Rows from block 3 of the audio encoder of a small encoder-decoder audio transcriber, named by matrix and row number. Rows with one number within an expert belong to one neuron, the router's apart. Each number is 128 + 32 x the weight over its row's rms, rounded and kept within 0 to 255. All counts start at 0. Numbers have three digits each. After the name is the row's rms in percent of the matrix's.
After each expert's rows are labels from the 100 clips, of 14976, where the router gives the expert most weight on average: "top examples" is what is common among them. Only what is clearly more common there than usual is listed. The data: melodies that start on their tonic, played by one synthesised instrument.
# router: router (encoder.blocks.3.mlp.router.weight, 8x256, trained with AdamW), inputs 172-255
# up: expert up (encoder.blocks.3.mlp.up, 8x128x256), inputs 172-255
# down: expert down (encoder.blocks.3.mlp.down, 8x256x128, transposed), outputs 172-255

# expert 1
router.1 100:125108086121123184110107148107164127104149136135126077150144149149152164155145160112141166153108079113110121116131142110171201168100098193141160169153159114093159185090159170137149121117144141167091136161108100088074198174146090125122153184118156180095
up.0 101:125103171101125163091117175164108142164175089109157164129109098140108103119103170186140200071118133106110164182140163154132041076125127166125174086069119127155140127102089106090125116119170092175126106088093223100089135112121121162143084102092160151172
down.0 094:139141161109125109160097139128141142152124136148105145177129132160155059116182100177129127085137155216061137092111117186126146131104109119063183185142120087138121158093130114072144097128131113115211117121113145129109167132131138102133123148171134157120
up.1 101:146090126128126108138118130173175134104133185098098095173101094113158098130093069155122137160105104112142197117100153112147104155073197106143097190147145133139166088128111101104183134106148117113073126090158110117168107102116131143132144089122078078117
down.1 098:168119104140139134140111082128154149116123088126228082148116131171171177153172133128163097145109136099137151150092113116139142110096059139102121141168088156148079154171092203148127124163148155181100146158085112119119083139160140149112125125172105134107
up.2 105:140094154145138116109110125090112096161103149118155157188128154106127052159139095160148125146129088102201091181135118132103079154104144102105153143165101153121088132124108228132127084104119121089146148109176121158095159132086136155127105104147146165121
down.2 106:126111112136129126146102075171136205205123100080101114099110184126165156108126081157104196110072162152135168118129128212142146175124149148169100148136143128059172115080196123085128154118086177172119120132101181130151121148145082131112172109078080158115
up.3 116:180132123157121181146130141124115183138138069106156162131195153151115055152162080141110161120092139077079144114067172145089122129142096154104091085188125115133165105135100105149117167099139133157131119123114114115092216053122134109158106158105148069157
down.3 108:069221145099119168178147151179152098128154119108156076163140126097122097121139143124134119122096139177123105123128111110118140161138101134109134100069123094128104097155200082080107112116165168127141156118105147090146177137141105078121090128141095121109
up.4 100:138101100088083025126092138127213093138119093082120131133143119104146180137101136164144101149078144081128120100164159137101138154136116094190095138181037154172119110151121087124084118096131159103131153185091108108131146078143086079110085096142085168189
down.4 097:143118079159126107113149169075060145125153174127141150148114151117094151133109166104121065140154130193136121148168118184140090122082170141153066117101132087102194139067207090115143087132180084106081163161187118075120162121137156133171209090171138077039
up.5 105:130158193169141089098116075105151138050139149106119109129166082109158158164189152108165100162115167133191135078079103172150100165110125109109126097150149120138122053150130128205134147145059148128128109122135185138091090137087131076174146100099157176161
down.5 095:167150153093124164128141129176126121071183143113142125127091135136174112135147159101078112158134101120085099107130157155167191110097162127142169092113144105168099134147160158150149142152169108132158110163167119184123203111135103160117121141134062122201
up.6 094:133112074063072115122132191109173165047126143129114130117058145122087218123140151131103112139115104000082131114156180132149144103100099140193136191134192079164118164065112125124099167088160134196103092115107139154125145189142092113164108133184132134194
down.6 100:134074122193176113133148166141085080085127116116122106086146137154157184126072131112175097094169097094128178189189170117161156215078101183069156209152117088092082097122151177133177077140109129118079076151151119077106173109156108080117151152165150120153
up.7 104:107114193129132181144116113144151143110062128115157112157107116128122087094187113130111140130129095099168136176134129148149158134142081126168104180137117182154167138137084113082112129139120133136085072079111121144122190199163135061138124174150136097090
down.7 097:175181129139093123122092109104071096132114136117105137082164106160050214119161080099078152096119129116106137106107129108094136053102108189104165154149185085192130145127176128159147133092094167142120148156139085178153139122102115144129190119186170191113
up.8 099:165181145155101145102158122102128083112126111102124165145126178125092171068158137141082108158175167110139086121113129171143143157089138121107113126136201151155154165190158104128143091138128178171067166129181099094139140124086139134152165090074097115161
down.8 092:154136150078140165123157105154105108151138086182131079138184132163130137174112199065173137070171124114116089117155199073139179135127078142130122083169055204140140131148139126151092061121129160102084155158086115112111111134082110078155115100136159156094
top examples: the note G; tonic: G

# expert 5
router.5 087:181105081132174164148145130128117111157112101167185166075160166131134137148111109118129136146116141122143210132146143116159175082147123089107147165142163154106131142140123128137128175103150152112080204148144100130122123087139154119162172161107156114090
up.0 096:119117158099148151140160120152141137111146132123149108108170071135109165120157107092117071135181108104129102162147139162130132148125152068168133139115145144110180137172100152106118136088155137060127078049089088085160128091137131117171068126167115090083
down.0 097:105133180163082139176130103128109176188189185118168136119148108110082102119113126172153138077101132121152109168077074127093159134115106107150141110178131089078143141108193117090072133186105153144096136160133097173193147128177098118141094105097142196185
up.1 096:125162096086125145101066129171141086151098140105091168165138115168113082143141088129120116085114144156148119089146110115140140133080133140065103125124179133164120135129126159139082129114113206125167160137112166169088129155149099163118114144165142128072
down.1 093:127149155112150164104096074132128126111090166123153117146077185195096130102174176087104099154134176109146151106077133143125046139155140103147077149125103046121117112180118111169114128085108118086077137143061078116145159158130144138120130119081099199156
up.2 093:104145231076124086150140142110088095091109092106170170133080068104143127072114092151106073179123168115136145137090100120107103159103167107165124151133136154184082141168136119108102101107119119096130142144150139137092126138081129175088166126148139078146
down.2 097:100105073165091126107180123134134137092121100088117111120126118099137127147088157116111136136113129172140162193131152100130110166103125097147098135175117142031148140126170116145109141123101108097140107136171124081082141164138146125142147097172115136134
up.3 101:173126128152149153135144109142045124150102137146097151091135070152112067118157133088090116113129109092137124168190116149105135104124063102193128171094048135154152128133131188070166123141159141166160137166117139181135108131090083163125144107095130111173
down.3 106:141116108174163064148100174145161122125144163114113094138131120109134106121162081098143163132099158117182136173150078142170107154150121116172134198131156170087121158166164157084091147151142150093126133134144101079145130117161106083084122167185114134109
up.4 095:093159083130131132143146184130184112111166055141059177167162130134137145126173102171128179139164152080109112138180108152124134107105090124119103115114111182140139127130152159121127140177162097152160052150129131118114095099089143126168118133122136111108
down.4 100:141209104092121110135095149102124197117145141096145125108164099131161096149124158141194141102121147138096152197058152111053103094083152141098104191113129139151081110155188131134156142126093100095091090126105122099151115143099148098088129124195136139130
up.5 099:092120106099104191106144146161103132129184105140068150097134103130121120104147060103095112126136178137080178129169146128092131146109065129161158145099074135194143107229104069091146183124140172199156138124173061157119077132080127115141148140149109137093
down.5 104:142161086121120127148164144110116145144139125177128125146199167110085163151151111189158101141171148132138119126113083113138082098137096101090116144118124152111099111118146189136084114154118095081126073085112095127138164087135128177081141223112133085148
up.6 097:132138060126049170089090164122134133000195184080098140081139122124147119124142119121084107160150159128142132159121095196134203096133116150153099144154184121119146118213120180117144113161126089073141100086171160093178149117118151141135136135085099149134
down.6 101:154128136155184086135159062078113139187118121145159106147115178095132126142160166151206138097101153165114136172112141093141073149139134136179148061125076186142113148105182159101175103165111143138097099103112053131121177125073164142097080080144160111085
up.7 092:093097162171108088154147118132151153118091136153156171144109122105111095101122044163164110167145134111187187190126128156119048114136160149103137115135190125125125152123101129162174145184118138091094103086095138113163095142120087142157087067201106150096
down.7 095:159172091154143143096149160073144124131113164134201088133160191144150071104116161093144163134102120113099128134080101090117105145129097132133147103087109118117099125107109139122116178139166173115122167130110110103087134155111099112126106110137116131078
up.8 093:103155090151136116086105171140103155124115130147085091167087119117095057172104120084113135160161150092069143095143142109231125180128092132136105171155139109116095120097102186073140139169145168110194065148079113133175193169110142145030066169186082138107
down.8 102:129108064144124126154108154126129161092131132107152110169081145120134154080067093091120122090097140131119131124141092157176151136153126136096095193077153142095159115122163101145134137083220109134129135123128109108080207155114165134074110136131232130131
top examples: reverberation; sine tone

# expert 7
router.7 091:118147152164217187077158177174143143137134096172182143127190167181072128114112107090134151143103087159118181120175086140122160116177059072098156139127161144142155166124174102196155134179143092113106152156149160143129145085143129115103155120137103056137
up.0 110:146158204079145161121152124115184132141190139099109087140086196096123163106167152147068117154066178141160165114149141141110108163163144158136156109130173120150096153138141101128193116168162149159065137104196133177073152117120104104158104132109149082142
down.0 100:132134055162105169141141175146048192093138114145101110100160121107151195116122126110145091092126137108136098131132128105178093160138150119149145102121143099162065134132070107045136153132140143142103179081128128143088131117112185121131188101135078140167
up.1 105:093176092169141152075138092126160119160195134100133081118084170115102097128079228126098170091108089127085123123144157119101143121150118140177145135194088109127141139175162166133064066156157134156106164132079103135121143178104108122119094149094154166097
down.1 100:134138086090157188108103165127129136093157120140151127136161109109122103135024089114176099122131147119150170066149160092166097103130096152074091119110121094100128169158106127135162088105071194179103094131135104099128104146130152154111168137046133117102
up.2 089:143143150125118113121170119173115145153060140108096156090091135148085122143081161155156142126176144170178107087128103092128131201177126106113123122216109142124123167141123088092141118059166137137102145089175100152101140092120083138105114113124154108072
down.2 099:089109088152160177112096074135097125108172143101092119139101115129063203104091130094118047151118093140064116167113156132135134097122167089157120120185116125104100095141148146131196100109161173115099106165113101156068122189046138089103139108128059143149
up.3 095:130133131098115115162096132071070163149116122156157153119074145104123148107138149109150138128156178125192109116136183116136102115206046136141130161137075134116124125158079157124131136124145131130162090125098155209084128143111137180170121131091168083104
down.3 107:168117120098167125138160091152143095146146143106142111036107117059142124152126155120077136086162125079086132133138116131110088136101205131096142151160112084109127097132125115128138165130151159103087096145107168112133119181161109146118136154094122098164
up.4 102:065164133124094130113115112084113104184046109127115168101111124101146083124080132134115155159125113123110143126211113135094165161135127150142138129118138141104098179090150104102218119150128150149161125124200118152175105107118093118156090128062113088139
down.4 103:173062141114165114182115109155201156122103119183122118152133182133121102110125093148114164087097159124143145124112156155168170131215123151117113087165159152137142089139197126142134117167142152082092090165057143110110155120123121143152154173105105127129
up.5 097:165094169198087103155131049123142156113135111123096096147117121094122080132079083116155160119130180090136080109109116140090106166101146118149131142165126109070158176126127201129184117087136095134076160094132136069191087134102108072143133076161110107152
down.5 108:187052141118130138147112147169125129074117139112101103191103103140028109151179104051075120078127176082129132114112099114116120096099152139142122065178021125144130160158135114108062112074119162116144147145187136103106141183053163151186164134091132194165
up.6 107:077120134106101203128107139109165159048098142184060168163046123144106126100154078143088152136127139145086151169073147168130118075177173125102105101075160105177105097110128120128166156177098125115182143132202139087110138063115131088080201157121141141127
down.6 108:136084077132133158123161066128138114146145142146130097172109105133159170173129127083159093072099109175123141133044069146114185123121125150122109145108092115060130108112139164169116155130128126088112104150159130125126148103094122207087148136117164129142
up.7 104:115118135160154099125142143098132164142069046131128160132127086161107191122113122106094150093101172062234110133112121087015139173068089182117092122202151111120192159147141111152135098097145163162167131101129101171154077042134083099139089132137137164099
down.7 101:160088099110145167161055114121162147143121154098091112150158114125090069149072103136196107145157159135091153149126163163209166109128125082159114155156066130067132104122101185108072108128093149094150164166067123122079161137128125122078191166097097156153
up.8 097:108174107163110139135120163117174129128149149120146076166151158102151114114132107189109101120119147104037132120093104162156104117128072115110084113172102113122134119105143147142121146069163136110195070072119126066064106197163107125108125119108088116105
down.8 106:124118131104125135166158134073164134087113193156118048133092150094079074160122153083126129171134055110174162145127180093132159156082150172079080125157170113101121128139105147174094109127113130082135172116170106173122105149150132130148182104125135176140
top examples: the note B; tonic: B

# expert 0
router.0 123:107177173187174129153162078095113116175196147106171116096150121160132108150093088093146113073161113163127149110109084129158137173165244078129149099127157088113129142146161147119195201140098133156185115185165121158172103113090136080156161134100106126162
up.0 112:093116103142138107245144099181122173128131143075127101127033243142171142120147119144142088116054080120104117124137157100108059111154151085158092149123127140160139136139104148110167106091109109091189142103156150118095127123130146145110078129118083122112
down.0 105:175083116124110108154182186129185167100168154099132120120185157182203123129123119173094094159177082131097158164091114142093137146191178140134126130043138143122133134119106132147116145136129121128106186073095150132138097107194137130159129105201074079156
up.1 114:128131130186097141079158122120120131102099147136090017163112119116106062145133106139121159076129122204176164103100107125087122138130126113131166114142204137145182131107129087090130128094151106119103129157116120168109100100110124132130160133138128110154
down.1 114:101115136081106101113158078145060108057137078127178054084094135079149120125118096194149151149146171160111078087112139152176153089121076120150161150095121105135135133143157146122144067131149141105129114132137115139104137172230137070141074216064105150099
up.2 103:077114094144161109112136131159158100123113192118091171133170143152115119155139098164125155130121108135103088145131126183128202126158123149162089112143135124107139137150132090132097091138179135108058125120096052135123144120083096081039111155139144109135
down.2 104:110128103144128135127075144083090169166094150149137154152138056123148152138170121111138121075109134188122125136170115065144081112116119103156160147134108127135171152106114069149084099071154134096118107134086145109117108143091162213187047130105159137086
up.3 106:102110161098097077118113097101134176122123090193117147166151137162112161171156053155103090129117070130198056134139120100113175110139094143122159140063153130076114140162120061102110098118149116090161115116114162125144105123100143115107129151123146158093
down.3 111:098089161081125160076161154135130123137086082195146153058090064157098093083130131178161130138136191128057128144128128113150133111144124160084167128092126126062073127125159156099126090144062144116119100115131155143129174096127129182122139159125153125086
up.4 092:175123099208133130107050107097093096097156127124086120126076101131080141202094104172127122119153132104139154096172163091113095122108177153129160123151137096119142147122150134128110068168094116149091154132104195131131120163091086142139138104157102137098
down.4 099:118078144114157111122140134130206103123119090123179147088151136149118101117150129130115155131115198117127115082081141023131142184108109099128130105093104184126093152146116121116111105165105202099130169109109102171118107129127123129113151084099099175176
up.5 098:127111089109074114125160140113110093071106147151104220118113182121155114163120075134160199100152147098071142157113182131146169131145158102077108091120093124123111105149174104101135083116152141117135120205130134128126105142124145100187113108104101132189
down.5 091:103132207074172194129147160112108162106082119098164095148116147179145177111112169062088148147128069126136090078109089136072152160104101104143118160104133138123127091117142189101158096109099073127160137124151133161146182148142127120060151141117159170159
up.6 090:152173161103140106158146092114170115091146144120108112065120160129121102080136105171162106044159118131145101118081162111077131100194121147132149082088158133092089167113098110150154118105116147138093157175163124138134142073081131037073088135126091128224
down.6 094:083079158081125107151130117142103074100124119168115113104180062180113162147101135108128137097179096129151164156123127112148134127110157127135132098156194178133078148145084133127098151136144085112114104131123106097075118107139147066103158171083122184139
up.7 091:096129159202117150225169140165153097127161080139141101131090142116129117084163118129165167131157115165183124105103114138079149129115190138191107104092201095171155086141115158089144119099107119038155139203125106159195112126155195088061140135102039143173
down.7 092:097165140129202153143160139104136040176162091194096129159104102117136153136046132168143116111168085116189206132109201145149169140112113161064193146168148144191125094083118157182087176114135080190089102098110122098081163168185121134155134128232137173127
up.8 118:131143132142114080091150144138126110008062207114121194145066122110117094106152140122142152129140104114129138106154144162121084128119190141075109136137146124128121072134139073089165101179102091137177106112194105128140117077123146101095095072106112148112
down.8 121:087166158100160187140120135124134133169080140141094145168145183119174168104198132150120123126125109173152118143119102157094134098111148086087097144125119168151146095179133108115126070148117160151175155095129155089120108134061123155111165110190147123110
top examples: bass guitar-like

# expert 3
router.3 107:126133077171150114111084161148101160161127138164116113173171118165105171194159153102114135137096118100159133220163120086155110062110076118196126094140138150108131132121161110170079174079202123140119153128078132111137151181156108116167115106154217114114
up.0 101:123108173155162099158073142106142110082090131110138165117140043120096090098181117137078161153094141115094126205127172124104102139153160077137141178107179122139130139157123110105065106075119107106120122136080159133141059119160116144058112148099186135098
down.0 094:100117071136106112108111074151131138175123048155137079134049078115096173120037099152166134179159119085137124125154098102136111083112120133094128162143121165037116164067101128147137122117152159144120139131126102139091137136129150101132159163126141120081
up.1 104:108114123128063119124077114091082144197109126064138096164195044147145158204163129152195082134108097148143092124195132138178087141063098134168146147123121140096171120135170090079168114119148097102101167135173150121133129120149157097174079131135139086095
down.1 102:162108100142140117124098196107154092132181098159105089131124170095089096027068123129083148092138157149118157184129157124081205115156188130099112159166153131105112163080086104149148101097103127143105067157156122106122099058130114053145119178146071173132
up.2 098:127115122186143117158151138137156168120128149155129117154111063087115091077088056139073180020165153125118109080071131101157111149165103136125134080103078160128120109100132099112147120179066113131124121169157129114095065130115128151128127158135079122143
down.2 102:143105147107088163138126089126093138105103139131105137108132132165121069096167079167148126154053112111105148124143131116177072118181139136065102197109139104170094160050105167158108112144151081154150176133121131102143169164107113164102112133124144199142
up.3 112:093156172156125143123114163131118177153150162095194130135055127107100114157162143142086143144107158113186060117014115107099158152129152112161093118125118123144092106112131181107154134110148193051103108153103157101167130125127118174183110078152116120133
down.3 112:057125126144140126117159072099116109125078117133093093206099177083171125136131141137130129151148127161148082094082104103156188144146124085077131158041166086064179115122170120142163109192101170102084085150135164150121127166118117134109107150110152140080
up.4 095:092177089153074160116111070136126118137156148105144122094066166149155153113164112102111150087091066123103116083156137107164082125105128151091104154171100124093101124135129107110163132155109116140130143111148120121099144145130117074115106089063132171075
down.4 103:091140091135092214120132169122156053124145144153162124225163139083096060082210129162093139127116103103105133157072136118126106073096100116090101124137117148091178110086160130147138117099117138132105163123154160108149168178128079138124126110065150123096
up.5 105:146093066118143070079064156097118167111090122116102127181141103113123146165161127084145052104097139199204154107148177189119047139155134154091131161106116111124104118093104131120087155175124139037136129122166093091122163191110115151169134164122120063140
down.5 096:127142170145167171109111218130197074118165110065150131153101127113133088149144120092125111126091178128150115178113152053114166157128114125157169132120128085154149215168130155161124136158142169210085110125115162105096033084071184143146115064183120075115
up.6 087:149113130083068163087174151147115107110137110187089089142132112137118086132141133072192085087147187154180148133113161142158113134114170102121112134148090178079091148104151180139095097092097124137175154093101127106145108107120120159126173090120117154181
down.6 100:142150132140076125069148135132112152059090095150196156103164157093078078162154141153075166130144100116125104110123165111111133139111073090135181125170088150144113140131170149142105160150146127176090155144036122047159141150119145177126150102094166130106
up.7 102:137189116080161086151138137135180112147126164079164148163034131129075161081150192084062112169146119139104100081142077127165086121138102121144100134121130108120183135099197083065162125127150126093102104146082077145168154193133114159119151099163147147118
down.7 096:123131136192165151082109119103163141166130162110030162088142136086124114173139104076213147182105117126186099159082153104107145177180110103136116134155141160146101119141116139139170069209109138153094150126085177119095146123133153158162097144176123122098
up.8 099:150136067141112069111092112137146139158134171044125088128142167085120145118163174107129117131170116076137127144130150161119103107060123147093104138153093125118128151114149120112108156100169133191179124180119117056135133151100084128115140128150209090161
down.8 090:157136103132089146160084197060118148117106066136179174091107127075086103162124157063106112155119148103126079169087160124096158097106097128171146139125141168087098052145070103114098114127115161128071161104107127137187157152140172111188157116135086187160
top examples: the note C#; the note C; tonic: C#

# expert 4
router.4 097:067138128127146174104132158102206095202042120170146135133163155126174114175159116110159204181068141087126120136186179128148171083130082155097133129088163148106196125115124139157127179193209096107120145141153146122125109085107158087159133155120173141099
up.0 109:092111124125111115210113160119091160127144123103053122119127090118078130112103120181141140108143151091087074082078165149150115070069117162077137137148123095185163152151137210115152124097133108143141152172106111156092156083104141119172061172126128125187
down.0 105:151190158177130092215120193149135135099161136203170117142120175143071157141107140123096141167158115139130142134147127127129139065142142156171162130094158133111108155112124097130114102154151156107055143164086136166117106112134159193168122111069106035125
up.1 099:097133053048125120099127120156100171128104133202183137121133132155164132092198146113105142162175165111186115136105143111080128100107151131157084120115081130072140160123097137134108118153143132132133117142163119118094183183123125136122152152132144074136
down.1 103:144133096135133206142148146157164158161145200164180129164101123096134081110067126084144100180162098136139165099162105168173060116148088169126089162078075143102132152122113105170203103148140128117094107133095074130109121134144101097141137166055135088056
up.2 105:115142162119078108121177142093184093099131141085096132065124092123127164079111143177136121130137092115142117122130133115161157152000148177131113177162101119139093125139085228130074109121129128102171111152116176149093154148121134111119132137153108171099
down.2 102:171129119120153114116092204171136111156116108186072141087123143122129133140119151068135189111135096129067079126052185065131102113122092105094111107069112120070130119063133145132104090156101103149121147155181152133078151133100126093123128154160099115138
up.3 107:096139120127113090084111113111094105117114166146147075127132090159165125149133088105079129135141156079147153155112157079107087081114161168145112098095145098116168104101107120117131145140151096179255168113124149118153129096132120071197161179102094157124
down.3 098:101149144171145124104106152120116154082077129164126170096080144147042136085157086168111109126102075107082183110129117142149125152139098097159109163195085146119092121142133126161130097130113122097137135178135117133122090128140156113079097100082135105114
up.4 097:171135047071142131082124070101157170125090125086068115078132140057154098109134123115145129145084113160128122133113141105073132046080100126102143109177149126097114099141117140147083134102157081104103120180114115123148135114116137154101111109149138121156
down.4 096:127084101122156081106116085134102155099132120186148202166145166122095153156138191174117144142217114119139141102136140110129217193143096114131083151126124130111132115091155176191140155130094149129126123179168077116127114070146151089111129112071094121122
up.5 110:144134133127121105191144128153183129124106129138174100160109142113130147150067138088067085125165149094131186131131127144057132154112130141150107153128125166107128140114114166166132130118171078102140152181168126066124152195139137142120091164168099141134
down.5 104:112072119094093127089110060144148145146149107143130115098133122115121170118136087115131128155162155120138191164115094135145116178130160107150088143123151163061114087106215155108166200043142153138129169130127132158131112162140069136143110155120151178161
up.6 096:092142092110165169117138123066118132144131106103135078181158136122142165144032087140107171070125153162136115151166171177160158179147135143201121147069106121104084155133148231109132139142132076125157095168119167156142062150151127094134128080164173115101
down.6 105:131117133154159140093170177151141115162150116130120156097112127099126115118126086122175131052073130151093138170135074052163130154175113175182090127087051088097065132077130100089151193123120143144139085178156094134132131143175079136124142096058149144116
up.7 101:112104089138096105122185136145142162085150116162122166154121110116134156138162100116112132154129105112119095113178134102108141188092151128131051123104129123184118172103106114144170099107109195133118161133178127100157087119140133195143076126152118101080
down.7 105:146126138131169132129114100131134112135116121127120141138112136133125176134106156132133190145158091148116136078118147122157097168117096126147119069150176187221086145135155133142171115137162086144138142101086135084130103099111137143047162116157106189103
up.8 097:156104159149057109107108147123039114084131117094144178165109093110125072161102084133193105104129124176127156122107126137120155144164183138151140166129106124114168104086119073112124111124082208081151211085130175148116139114117126166077109091163082115168
down.8 089:139121121133148116086130155159143110104149108080148118160130054173134173192110174143147111151114130130125099131062129135171069115181120136130121069151120122110143121159152100198125147081153204113146109089117133088191106074146151174115158127100076149115
top examples: pink noise

# expert 6
router.6 086:102087120184145144133188167188125133155099131173124139146141136172116140174104125108139133128128159128123209122154116086156146156108107163114142107108152128111136187116153082174153136145109159169069167110102080117119158088162158105130174155115165122098
up.0 102:110123149168162126090057144141115121154137131092117089131142121100124054126167063072136088175126194104079161131160070119143115175179094125127112122122107118139126141184109112105128058136141156112072133158174144155091132154120165128123151177134132206122
down.0 103:197111066143090125111129114080136134127168146151163099069081100115152162157163147101157105156102148120158129087136146132161165071109121137173108147093132100174094147123139091113123123097151107118137139115149127154134162124140080092130126150133172123088
up.1 108:136137121056117144130163139128101145110134127096158169149095153110152106147130219136128127143116070130167053079127119133105154129116096134106176106196184119099169108133121194148173127115178158105163138092174187065147123162091111129156147127159069140167
down.1 111:148099135040143185116148111133062141095050128110109142137030129096140185144141180087200114134120106108143118112082122123069151124113131093110123185153091112129143153145114155154173135106121145107127158089133146147114155146126095148199159144116123099174
up.2 108:097119138100109125105112115124109105072082121138082167134113171147107113150211105103104130133097104143160220116154096058163113189104085108077130134096113101077124177179124139124093126140127121092117138140160083139075126160133125118101155124130155220115
down.2 105:131154104119132196198122101154130129133162134097187142139151044137066073090052122119189097122115173082175114101085130086158190115135134153166113084156104148143095143117125100147106167090166128131152127070142053177138054063156105176137122154098108110102
up.3 103:146101073106107086155135163092127127158161156102016156141131119119125122119191134134108139106155084162080113118153114162150128128164225130192093142114092108152094149210112101135118126141101122167111135121141130060094113158157132164158156075120132125118
down.3 101:171155170160099152119095117095084103161143137083083144163148140201169133122107092195153121139115101110178113158128130118142062158135106084118118112135141131134119149151169138177127170089131127160143105171094088116160124148157132125143085156089120152113
up.4 099:088155092065174159209127113140123129215119114114134089114166164151121080123148087105038127199111122200148210135114150094159108131122117113117131158106094160129169115180146170126123120121161123140192141140069144101051146140119132134091164012122105147098
down.4 107:101091095087153157091146078142154091154132155136145092121142127096178157127144079165145081100136043194150136135156151139115097130128140062119115180151175142063115092130087143128155144113141128129131122081081118107100120103114124150154155103108165188087
up.5 102:110085154121057133076101127152160123063129138095145127148097095177112147150190134163163129173162098063155108141131141134094098073100142145146139146167099140161161109182161122148117097156095131126145179047094082136168175148102081093151135152082112134088
down.5 097:086105140108109159139116119083082103184103137137138123079102124111133129068164175111100104152088061132155131124137104135126126137129116081080158117171121168117120148116100105105112083116128070127138084092163142154128130143142111060116161131131054183160
up.6 106:149156157109155126071122128117150085096136192117104166114147114079143139143095093122134126137106072090143115124157145096123127198175081076062149117169151152164134112124104158091114151111126159106107128103189077059139157103113072110112111143129121127148
down.6 108:198121159078148174133133154112119125099124145128100186111107193156131163123163133073179148130106083146078092164117164172155139115163055104094148130122171068096099144091129122136206133130130179087148111108092083109080131134144125145125147164132091107138
up.7 094:143092096108139132097129162143109188099112089126131155177121076105121127066076121143107115124166170060126134133112103132121107127175166096072150111124113105179091112075114115155121098127124148153117090113090146117078076092123158255063109186161087163130
down.7 099:171078132104114165072132098134131151158117142141124111143097098111243106056101086196108097088122136150110112119181181146081172079191148124131144077113151124130113130166209163208109097114188122178155111091114065105158143132114124173128152050144140110107
up.8 104:081119155134127172134127170143068126097108074117156180138075141106128112081101111124218130087144099153098107119138166121136151148105137130123159125131142106090156175098114150150120172143183158118114089177164127102133128152142131204027152138058168128152
down.8 105:090118084135115127096081154128204117129130153100141160093166186084113070127130087117139112135118121113117163087127144143138178113173156160146182164133146100096074089144090132082073075113148141090154155120210154126147149093108134094116113213139131092110
top examples: the note E; tonic: E

# expert 2
router.2 103:163111113101125145112175152114081131112115134186104157106133081112114211126132129139196144164164167098135085142140136150122163118103120138115109184122160100110081083124110169179109172088174156093077165120135144147123161091119089101132106155099174105146
up.0 100:208121125142110089142144144102134136133201133150105113064105146153129122109149103115114170153202121153140124108101108105090142108095088136109144131122103105114157168118094167167108084143127043152147163096083109102129124167156138067107172142112143175073
down.0 099:124136158140119100107111172129146067126171078095182158155085153095131059141039070100135124089099136159130136107112054100140111132176221138085114111157186074109129104167121150150148144086148078121166111144140167132072105105134175118210082155175157164102
up.1 100:161139113091120109172169152165100210097144164168139153123076120115111132097072133077137134164127107190123063091110157146109177123160105158159107112172161140151174079166109156064160105062127123138063134158121172132163067167141077148143150082076127111120
down.1 100:123119121178148132105132128165149050184163121112071138109159087143159095090105101119145108065102152118149169164113133147123133110085138176108129153106121079136168147090060160145154059100100154094109111150145123117103131154139072193156090088166104114123
up.2 087:141111094155103114140098180153189188083095171087125093128102073097091106122134157152117179185135136179107065141168160125127097119127139124148127136136152140117096185134181166148133091062148121086166138064157091170181168144109069136122152127115177144137
down.2 097:147140145118134145126134104145143079155122120144121089066161213136151093108109088117138142127070076155174145156091083137153171086129168102066128153165158092145120126138098083142115088127142181172106175136084123076133145146115170107165151137075120143139
up.3 103:098168116099113089126131095109144101157107155119109086129138159073132152082125140100125135147127090164107127136148110121101183145084102156076104131112111097117150121102112094135127124129158130148139087137078075127166114102142134177101129206175138083122
down.3 091:130125104193164146140135114150168152171098165154140092123073152132131157122146116092188087189138157255123095090095062091064104131129126113182133107103142094112144073151085130155120119084116088142152163178155123149160130149105145121132120153201113073130
up.4 095:167126133104066145113138148116134129119169121137093094128119061148091126173121083110133093153141188074116102144122092108105096140115184119152143124104101137140101156177093133108136109119076158132170099152143111094166105116125136137124114136111101178169
down.4 095:116123136131209152110138146103187186083120105064179089116110152105128126168137192092113140112185034094141106166170160087132228116103102152113171112155167105129092090108112131104132154109160135163137145122089175114115145088101098128157079098135152066106
up.5 107:165127091133114100102094137129159111123110169143174156135094134118121135107132109107117135097170159162058144159209175119101156142136131187104115126111104092148098153123119113098099070127113048190085096107203138118172132105178162129078119090131128153149
down.5 108:085120128132152122175119108125132129133151127118117106121152126082122093089128114122105111112090149156092075031113125092160069159165112130045163131168110198173129121112122183132092142137068043163105127127139156128107104108086169098102149113167110094112
up.6 107:137123113193147159144095118109144157123171218102109139194128147121122138176077078100085103141133179139146125158089116158151141072148172131193074100163090068167136158097103126137155108161104151117183144225065127149122053128086150114160132131147158123142
down.6 103:146138114118098107080105149117134155089095184171171120082146094117171140182105125069147075127085129117130140141186169120135106133145166110148104110129172162130074124190114131121152158113152115165062105052137119130151145168110178069164122152159129096124
up.7 105:120116183141146161160114173118153170094121131121090052152120163128127059097168120118062130155134135121104145117142125148063115098099164150097097174131079125134140080106146146094143186181145106094040116117124123083136119136135146139110116187145120100103
down.7 098:130148121053176116090115140144105102140126139097136094146182165128131103086122160113184131114141152129139153225079126174138199116105083177107111125173139172145154119122079138090147113104109103178175128174112142110080068130149111117107116108137140087087
up.8 102:144098146096135146147140127121163069123131173126071092091098122102081152109076141090118128145193101148131101139079122083167133100098167122157125123074146134167113103111122152103161127135114130063171185129130116181109122134094125144141132095135121213146
down.8 113:143157107160114158135161074162132161170109122072177108133106156110113114138168139190174133109137147104130180062119104158121088084185168117104087103133194135110182106143168100137150086145165135116164125137141119121126079102107145122110102112156133044084
top examples: the note D#; tonic: D#